Rows from block 5 of the text decoder of a small audio captioner, named by matrix and row number. Rows with one number belong to one neuron. Each number is 500 + 40 x the weight over its row's rms, rounded and kept within 0 to 999. All counts start at 0. Numbers have three digits each.
After each neuron's rows are labels from the 100 texts, of 14976, where the neuron reaches its highest value: "tokens" is the input token at the peak. Only what is clearly more common there than usual is listed. The data: chords played on synthesised instruments.
# fc1: MLP up (decoder.blocks.5.mlp.fc1.weight, 512x256), inputs 0-85
# fc2: MLP down (decoder.blocks.5.mlp.fc2.weight, 256x512, transposed), outputs 0-85

fc1.355:457479496500486463557580453446408530446482401527499544523485524443461500442520494456518539533547529487551493456555588471559401494441543443512538491504400422513481497518514475490513547482598509494597474586514561526475505468498526488444488544521468537500508555
fc2.355:467449572550468496464551540509492517565519515498491438412514480452506453395603559582459456469423540463538465428494483530441541471553508476472538470503423498479568484533462541466494508511567502483522547494500472391507509450550542502565473496515464526477509461
tokens: "s"

fc1.492:455470453476518481498504480583423445553483549547501443493472531484442483605554500501548507553578491475454497518521523522473448500455449490504466453560496523551487470528522534492481438533539494468509476579547604553463485538512398484539534494485467468498524509
fc2.492:485598524516447519563522469515470497618490535530530488454553460511506534557483486461490559489529461484493491488527539515524495484455509525520486497519455462545552459528461591476463503512546468510489572513525493467458506458436529520502521503409440478526461474
tokens: "o"; "e"

fc1.485:452515500506515470478582498412564510541439441566476548417544506510516514476560506513500569561492510466558502520510547540493457444580481568547518520442471526421426530526555553493518498443449405568481512477536497493456525477605468532486389536431539498461532475
fc2.485:473459450481520459472516568477556498470473496540571548491495465515470466486482539455492513516515432430551435537570510497511508421515464513549487530522512561528490524489600503543476425468474419497503491506448425510405546496466510461485436515463444451527532545
tokens: "s"

fc1.48:474450451456546474556407515475486456508572484485455499493480503594422479547434415496441453502467471538512432490538499474504522511501542502512460429531496434483505503496471462565454476562457542468496465460479521517537569551573453507554529516518443536519434449
fc2.48:499460482469461468465465464484499447534519499530531511513507590536460490566445509490459454509483502542503477517421518497452552495464505583530433446468435439529539532477486446501494457500471563508495447549532479577437529531601485512531458479497454542543513556
tokens: "o"

fc1.378:468490505522520506483479583487461624470508511532471529635467545463467443509492467588520534465489503442439516466489491484537564555558533539495494501426430459503485526500477538444518480543449544455492483497546458557497448566540549549479483482478485455506466502
fc2.378:484528492521490534445504555441501584479455472561477413532454499459456492493501477531480608489510508496517536446473507540496551553589554518464468563414471476426477492448504532484518501547470528536435481552490498511421478458510557510553518440470578420501432472
tokens: "t"

fc1.183:522489494452487508490528538448456447554521453485529471511513501516538516488534493511544546479546525477467441517480436413502462519475534482478532473507516527543532449470505519531480448537529481442462490475561472485427513560530484546518519438562464487473562505
fc2.183:522480435462483527501533511486485468471519555428496457487510500531512488497549491463454512465575495500504476475485451448534471551504510421472549555478558566452567448467473493520479499522478457534525502515547501517560543554477502529543509508480447471417538526
tokens: "o"

fc1.464:439563497469529481517637516488532459531446469542514535478550507471456538462514440521499484549490524433556498543504527528540480440552475493476504508452478541430449483457520495530523509431516360518427545521573493485497551480546476488492432527478544503497517449
fc2.464:468436520485501453485486528506512541492542509518539548470498462547499521501494488448463514514502486471476416500555447548533494492501458556526497534470547597555456523523601491539474479490463384511433484470480467490478504512463505480508491529430475535506502564
tokens: "s"

fc1.491:455496495511455498559535499465492537415469519536425504473509576483472526534516568524480427449529495490456488452450524393541537492531497489547505517482439516519474515509433498489486499457476445593475454516577525606513559504512543456544489498547538538513581434
fc2.491:512573465540420587433541494476443485536542478524482475501446522418542488403518551451401518474491535440472531498518552529502553516555451490528439501545509509441497551458456436440463504476528472495524479538492512547500490532576489494514615471524456530516476529
tokens: "w"

fc1.181:478533467564487453443470458460488577475449513471503500459490488494473472538468506464487565525453522543462516501485534486491599484491501509542533518486500469482523543475434468458522517514420500524527513484479560539480510561543515452502544454534578522559478518
fc2.181:494479466583522492435525573467484529540557598440501474484463510536468403540522450517477474583527471460492473550423490593556524479491483478470523513492561566462498466474552528474530509550557569500496540564510524453494519513499456474415519548521533526391530510
tokens: "w"; "c"

fc1.140:474464511498530477508507487496523574476452415596596435583512507499498584477564556482414508508559533587475458486551544438543469489540482510423465474503501458533485534474523493554523533445548472495458516535440480512458482478440518403510480473502491500518546462
fc2.140:503576517520509432447499551504434526460485495555544435460516557583552494517429522553470539501574500507467535561542446525507491497437498525457479491504504524544544511467468469504488560498452461458530493426446498552462435496450420429526524434505531487433477480
tokens: "s"

fc1.388:561458489508497523483520582521490490514518496569524545481439494491471473448509646427537492489480490509502514486517501511375465468520529484480470459539541498462480540500494547487440536453478465520500422561481526490524406550531478498502473499628472463499530500
fc2.388:545505525522384431507443434541495560518438529510497449528518450555505486481497486533545492466510559538524421468507472535479524537499484571521441508578550511534514513475514505526509494518471442490495463483503523495593435531513478541481518514587496581516528529
tokens: "t"

fc1.500:494518440462479448482460522459502530452461484511494466571483496498528472531450564489524538498514488562502480535519442530504589487490509460535498574471495501486549482541424581449498493518503506553536472545493586567503554461487495491562471564502543437531526507
fc2.500:525505487534589465545474502528493427597500449421490457477525474457524590507508560494457525487532566470534607492525517538546489501481615533535433517470585599565480477518400558540487485535510478442463521484447509479496452438580543503416584486537572472491541563
tokens: "w"

fc1.424:489486464500482472468456499525525563478510496497527491569431531515495511509402436504448511462504462491499572548501429624522568483454456483518496560405528497481503445509481574464487525490572469516479501519547544566474486455482491468519498547483500459535535491
fc2.424:453405502501513432521514497513458491526507433490474437517467527534504538446522477523541543472560538522579540504564497549422512509513546422508505561454517549574516477431458527511549495479533564507549423543488485459449471466634495547488600523554530512585494492
tokens: "w"

fc1.33:518494521537467522453503477447486591512470543474531498470488567487474421524467527544452509579448474511463466491463561557510544502473446569546578537554545484459530502492457534428482495528532517515522487526478487464535537530497510444476512454500531515454480591
fc2.33:518489425582426528477542553447455542534536556499530479548497468515495429488493434475483481508472443464466475509449471518458520474536518475516503575472525519518566496463479462503513480492486607549520541468473519464480537529434463497464483471541549511504493525
tokens: "t"